Weights of a small masked spectrogram model.
Training: soap at rate 0.0017, 15100 steps, batches of 128.
Rows from block 4 of a small masked spectrogram model, named by matrix and row number. Rows with one number belong to one neuron. Each number is 128 + 24 x the weight over its row's rms, rounded and kept within 0 to 255. All counts start at 0. Numbers have three digits each.
After each neuron's rows are labels from the 100 clips, of 14976, where the neuron reaches its largest size: "top examples" is what is common among them. Only what is clearly more common there than usual is listed. The data: phrases spoken by 400 fixed synthetic voices.
# gate: MLP gate (model.blocks.4.mlp.gate.weight, 512x256), inputs 128-255
# fc1: MLP up (model.blocks.4.mlp.fc1.weight, 512x256), inputs 128-255
# fc2: MLP down (model.blocks.4.mlp.fc2.weight, 256x512, transposed), outputs 128-255

gate.286:160139143159127132144114109041157135147119034083083115121139067089142077131137118190118173135175136144115119110129141129149108186099138132142128106092113109136108124152140127124092078179125125120141126128098129158117099132057125128133144137155110165111126129137127089174151132143117134131127110139148130168122155128129170082128167130128085149115136170123145129119106122127147122135133
fc1.286:136130143117128116127116125079114120127050116058125145158109123178143134134144121142124123129128145140113116125155123143117178122130095127139113132184183077123128119128127128133128115164139169127144103148121124166130113109146109164132126121119126122114123127137127101150130163076128145147105121083132152128128132162112152121111153084129094136164199147124115152135140168144145103070136
fc2.286:109103158111142090082147136056089121131129092107072111138123119128168119132133131168153159163144143102106121117169124150116126153145090165092132123135156128088118128126107132082125095140133144083200099136087120100129140127131125066108147178134129134184121100108129132139141116128120143127126107101125129112081122164126097108077128087148181143186183117126109128124124129097125117124139
top examples: /s/

gate.124:101128156162126131115105146165123152172157134137086080089162135128143125141141133135113119110118122109109107117098133096168128096169121144093128198131101143131077130097149172106120169114089148115116158133128089118127127141131141121062128115125097131174158129135134115135178119135147132106140133069141182135176124145131172126106132118107111112118113134141125110158124137146106171158127
fc1.124:094154127153114144114144128174099167149140132134116085144145152125189117136152118104119110123146100098127118117161127093148155112132127135129121144128138168122108126107147147081156149096138129125128153144099116131106130145140131127102141051144128110155166097132129148195133130105147116141111095105114147121160141130119154142106097136094108121142128125124147102133123132123118127144144
fc2.124:078152126147118163132164131141101143123158143167115090160143145130164127127130127126131094076157139127131129128155128104162121115164106120115120072129130157137073143130131153122087127080130115119126128132112124132120115106196151124130105072159133129129167124137135111188105134110121123126148096107149156168176148133129132109093128077107132117143082126163133108109127115125118140127121
top examples: /aʊ/; /d/

gate.20:113133122143120125123117128090109178130175046116203123124159154139132118139107120118170166123124121127122130123128137115118084131111128162123116132098128137101126120122084162146129169118080128127057132128128141107129075135104129177128144158129122150168138070149173131103147073124122122128140126173127128127124134128128115119132154141133077138033085130136122145133083114128116128146118
fc1.20:128135128126089093129122104140175113122129192132129123141128092126096131093183137123161098130071128129135136129165135113144129144187161131137149119127138133132120134131188108152126168137188137136158123107125138089109147127131129081127137104120093125109128087130123128145079155130123164137145093100127112121129123134133106136121113152105190110114154130070129125145106165127128128137134
fc2.20:116130120169097179150129139139178095102125102157136121133127162159097114085140147116097121140124137150146134068141128087101133174120151108129120079150129149130127095141097104124100136134142127177130125134095093159089162115125086127169181120096130118064129129126135090108138137137128079160129159121125157134111127124112117106112122115127138143179129139130144138124162151143145159118114
top examples: /oʊ/; /z/

gate.200:134107131115113136128138127108119129127105131097126116105128156122118127127105117127227128127101140121119123138125148126141154126124135144128131091155092125145118145113120128121120143116082126157148128131131088127140107125137137125135132068129151146131139136127069121158124110119133133127121160168215145106100120148129127118149117102068132124133118121113112166148124165134134126139117
fc1.200:120118032127119165128128132130126127199113105127071127126115178105130102125098136129128137126131173147114128127145122129088097130132127138119137120153128096112130120116072129134140150132123115086129133135130148127127143134123175115129127128095089132117128141196069125115135026181129111150133128139111144110138117128150128129130155130125135138133149101131120126157121134093109130143130
fc2.200:117131126101136189153107162142100144130113131140120153131151191133163130127151150135076127129140146144123138103153101205077141160125147143066127155130142101112173087173153151082106123137136089089129132129121144125123122128120125088122134132118124120095126171142133131142134120183149117109126130114122134113166129117124158138124162141112127127159140144128151128131093107130120133157137
top examples: /s/; clipping

gate.95:128134157122121109132120127104119173157126137118134147122127089130131139127156137129133139133134121129107124138137105123128129111119141182154145095119126169126123132135077123084115037112139118164129184121129124129129128118123126127134109090127127065134130114092128126147128165108131092131120122155126117135113126127137158116125118166126130173152123184132110137223133154125141115127143
fc1.95:140115104128085152120164130158130140158153128136137137136149130117140128118092080121068126117105129128160133066136123129094135136126121144098174128130107128098150120140120058119129121147113123120148110168140119130127115147097128119131129197130125226131136129183126137143104127134125134122130161150118209127171130184144147127126102122090155123119138128124095116133130128131169155124121
fc2.95:123127140127124153109125150127124156124153125131133103143138091133150092110145133049128155181097132128129126107086132130087118162082134149085132133118146154149126131173098130131138105125082065164139179114143128124147128116095115124173143128127138123145108120094125116091128121114128078176130164134113129116129114120102136148100123125087128141104114139111101148165119141129154125127134
top examples: /s/; mains hum

gate.116:128156111146129128092128131150078155177155122123134116148070125137134114161125100126117162127125124136131125142124107099147113128129110140126119127136127143136128130158106123144136151059111158128130171122128126194097094127122166071109127128126117101138154130129129112138170123137101106126129145089157111128161111113130134143143127125128143108058102144141133107135123133129150125127133
fc1.116:073138133176120093119128105141140162138140138128105126133126144105131118129093109122190131129136131115097121131188047111126179131120128124134079107105125121129151111047099109113122091213118167126083149129134135082139129128123128136119129082106134140137118128130128130148181126129164141126126129114125121135170139127108121112096121060137163129119088145132129140129121129157113138189128
fc2.116:113127164161127127100135121149128140132123143129123129146155122096118157132131097138139129064133121077196119140177121075114129115195118092158119111156129125129123119089106140112127127122099123125107125102129129120131129136126158105104128130095124132116136114156149116162127140138129125129139115156102136143218116110128096099112128121151129116087118142166086174146132127142104130128118
top examples: /oʊ/

gate.170:104142076104136160127140143141128123113110124147116122194106122157153127129131178116127171137082194142081107133120195121123148162133149176122089124125111142153074099152125143119136146127131134127136106101125147129147110178105120126107127147133139124128136116115064115126123162127127119127148094127144124115154148129117130159151151084139112090139123125117128132158173131089102232133077
fc1.170:134138124128111149157083135120099136122162127150141193115123081128093103117129138128138075138205094164162132127109096142126100100208130113113154114155125212094152115170098135141089138129112129162127120121170127105130118129164126141181093087142096125104131128165162113154138130129163117149130142143114121121103144131129139139123117099127157110114128128113089141105100157156174107136123
fc2.170:083132082123161127126172128113120095148097144134138115128149137122123116127129096143127129104088168142117108177092178126134189141083128177109066094147109132177048121134134139120174108131133119124138111118123090121112126147141127121133135169159079129124136137109109128105120105106138111174134142128134108101145104114125161123129101130106123126135112128129164116137114106096072136127065
top examples: reverberation; /ɑ/

gate.46:133130128207120177127097128175132131132125121151133131128124146102176156131084134147141120113095092134128111144130123106102136130136135119108115134135140090128164174142138081121129182127083142137088108125128102163143105112070120133100143112128128148184133133154145121128148092150128121122150160148145132114147129076152132142127123100134126120130136110192137088105126104145132149112150
fc1.46:128131108122130093135135136133134104093099145102090130129130159161113110126160116129130156097141128128135135100082138128141122130126133154176140122086128130128106097123103130131166064126144128139193175164079152114129149137135143128124111151168146100122127111128084128105101130128124137135092152136129109091067098102125076126130133128073149119155129150127130171128119106128147111158137
fc2.46:153118127128124169114113129108131094103126108154128154145108181154093119120140151131155135125184119147118129143135125126106126147074145082127160149127135134120130075144131108080128095167149090128130118146155135211115118139128104132161156146087125086103088075140132152137128161165128140173128125118115127132125104151126156128128118138102094137147157160127138139101150133159118081158120
top examples: /oʊ/

gate.17:095140151114105126116129139124128115124123142136070067082138082112098101119161123126127128079116107123125128130118126151191089105126128108134146133126087151130092109122123164131100126128118115126160157132123113170133132133126127127153131130128111120124103125124132101133146123141140146123117130072177134132090128121128177082104162124060121142141121143129103114128143124129118125181139
fc1.17:112128159095087135116128122128139139117073134125097130079136120091087096166125162138120147111125128091130150134129124139146051118144123063121131128131066141130115130133123148136123127132109098118194148126096105151128151127136108146130120174111129144115131132107102122078127077132136150126126146055192163141129155117125132119127170095109099153142103141124116133124170107131129130156127
fc2.17:142128161116089162113126113129175137142126151197113115127116124128098132135128147119072120082171141149148137147121139132139077126129140109124153091130119143129107158132113175155067126167141132127123147129133115124127135126150125137115108124129129123112119144125122102170107113117148135128137142108122190172159125102128148050093130123102078128144100135126123157042147116138081130126096
top examples: /oʊ/

gate.401:126129126128052170140130103132160099139138096125117075110120109133131128130183116133129123123099148154104129113128127115137116137129129087111137128081159131128122126129109112119126110136091131075156127131123103129165129119127126101094123105132102129128145128133113089123129115105129138127130159117119157131110136120130173053123117140121145101121128109105137128107153160134129146120132
fc1.401:124126126130062107179063121128128155131057099115096150118128085116134136119128105125127171182093131153218143135126127173111137136156127094138119128144091135159130129136146109128155104119125108128131163125142134099150140149083123128123128201131133090097180175126128139074127070139129128118129128136113128109176123121128135143145131092125131140125089069152133120154086129118127147125120
fc2.401:130126127105172204148177129135175126165141139179185132185126107116124116130168124090129163034128115127084132133129128150167079110127124152138123138138129122129147125124111117124127157132082154104152116131138123131112120133145134145119076094116129125127120088128117114128157122134139161153128083128138153122073116124115133126126121117129117129103128160157129143142131148157117127126121
top examples: /oʊ/

gate.111:112139133144121135127078087085142131143142128132133108105121143148134127107116141102152122100136148178127142126159119131112177126131194128136136122152127128107093127141123106137146095129144128147114188131123083132128148131076121120135129150152136077115164097131128146117172145125125123111181100127137131127166145163124124131169151123111138100130142144093128121086102127133138141146115
fc1.111:146127108110197124121164129129075146117076130180127113139141162123148059129113143121129174127108134148054120049109153151133147108130146129129137129114157110136162136138109127129111138143132084126140156130128126124139123122122140117144130111097118124089126141146110162130147133089113177128119179121129166119131161127152166131096082135107130128110088130127112116115128149127076129097120
fc2.111:132092135099124127135106122095134154115113121134101130131147131139130104093096149112118114159131130109105126175128134121128148129110137114110087128124134140128113117138124126128089112132123117132138124128127160109148131128158149130135056096129123053123098121149124156117126082126120128123118127117125152128158106106115174141129111128095139144139120128115132118127078156126085169125127
top examples: /s/; reverberation

gate.236:142142126153096141141130124120161135096090134133131132121111120117093129120140135115133127153144130128128114129103133045124143116163169110100122138108129142128128119136105132153128128073176147108122132143127110133127128096106170110093130119144135131109116122140152125155123106114161100165133130141127124138193109132128177130124098123109156130162123124070154173127131121147069142143116
fc1.236:128103124145121128140121114119136185128197092112124102132135132151094130084066130074148090150138124126131137102124148112111130104141131128129123129113137084135149123130104117190120169128168066144145132141131139059135123100128122119143139117186110131076134130140170129127168135123136116112146139125117130112122133115118105103102099120143144128130127129134162151116126124172189097096143
fc2.236:128125090161159097114123122127092193112137135130129142133119128153117128159134137102125127211176111123129101107115117103127095127065202113141154124096130128106121083087109048142118120124127108178130135148107130069091125111167112131156128159145139106141115135127111166128127131136159111117135128180104125107108124130125130155126145121096139120144101138142148142111113141140140129133121
top examples: /s/; mains hum

gate.202:159199145128128129124129108168122132124117109150131122133125156122128165129123145198135132167122137132153137142159128114128101145136125158129151124151152136150120107122127101147128131115184165163118103127156138132114095122125134134127177139125154127132115127125130185127103158150105122040141137147124129120125125117125128127124125129118127112128150128126066131130157111146124106155129
fc1.202:130120156130117128096107096113137219121168126134105108152209137099107175126127119217119126085131131098123127128114066115121141138135118131121093129093151159147130123128132106142129107127125124129138128203150128174128130146113126159122129172130161127128127136117125129145122141096126128128123105152129109117125120093094111134141102110151111101124134128132133083137122141128112128164140
fc2.202:110160122078116130124123154131128142149100110128195129076120108132200136122131183039128127136123110152146116127087150124130119130130062128142086115130103136130142186142148089126160136153134099101111117081086076125114125124118126125133072126117158146145129167131150115121129174111137132128133126124133138143079133153170178103122130094109128129139127133136155133096130124129193130127139
top examples: /s/; clipping

gate.350:061133135139132211128119128129126100139075120101133146171128106149110115131128129127122128093179130111176129131181122115123129143120127065135082131089112126176124130178190216132126142097125122067122126182125126106172147140123124159143112124115128129103137125105127124092167132131144151103158137122109129135105143103117122179131109095142126150124110114131140112129122131139077156160095
fc1.350:127128116149117199122150149144147112127115111124099132122171130128126129136144145084137146083135116130164121127130131116126126132148140101124087132153139143123150137135133132102139133125125124150143121149137129139124181173127133119134091127118128143134123108134131157068108133107134115156143089139136134138179122114134083134131118129127122115136132114125133058134117111129052134141112
fc2.350:109113120127118027139111121097126128126154143126132120113115169138125137144120146139109073170086109109134124128092127138091122127154129159173126139130108141113055077116105106135110134130116143114133099130118130135071120125118155141141126130136117175134159124137138135154081163139137132123107151139122142090179114113130199097127130143102132148145157171148127125134152132099148095128146
top examples: reverberation; child-like voice

gate.225:093129136151126152141155132139125122137143114095127063124158144114157133069140128153129111083145117133131111104170124125129169107127132135134128129144134123176129120152143121137143088116109145094129124128135121182153101159184183128147120117123119129137104104120137123135146126188178111094109127135122092084167121111102137133130144120154128120126133108134131127066108133065152102116153
fc1.225:121127128133128128143139133123151132153118103116148122106171096118145139135107131184095127107145078129145100129213124097125136075110131189131126153122163134125126110129128132128150117126112148147120115125138152170148108158140137107165133096112130132136059130146135119145119125156163129139124126128130109128124120141139101160108130142170141153120169117019128133107089121127157103124103
fc2.225:092147132125069129119134132122154090148074129124106129096132106115215143141112177155115141132093140130157131140119152125131107129132118148117118132115149185167151107144122155125122135121130180129151134128099090159149101123103157206127133125159187143119084129126107118150161088130147128098116126130181124139142139129075137145143138114141126084137121114128127095118133126125126145126132
top examples: /oʊ/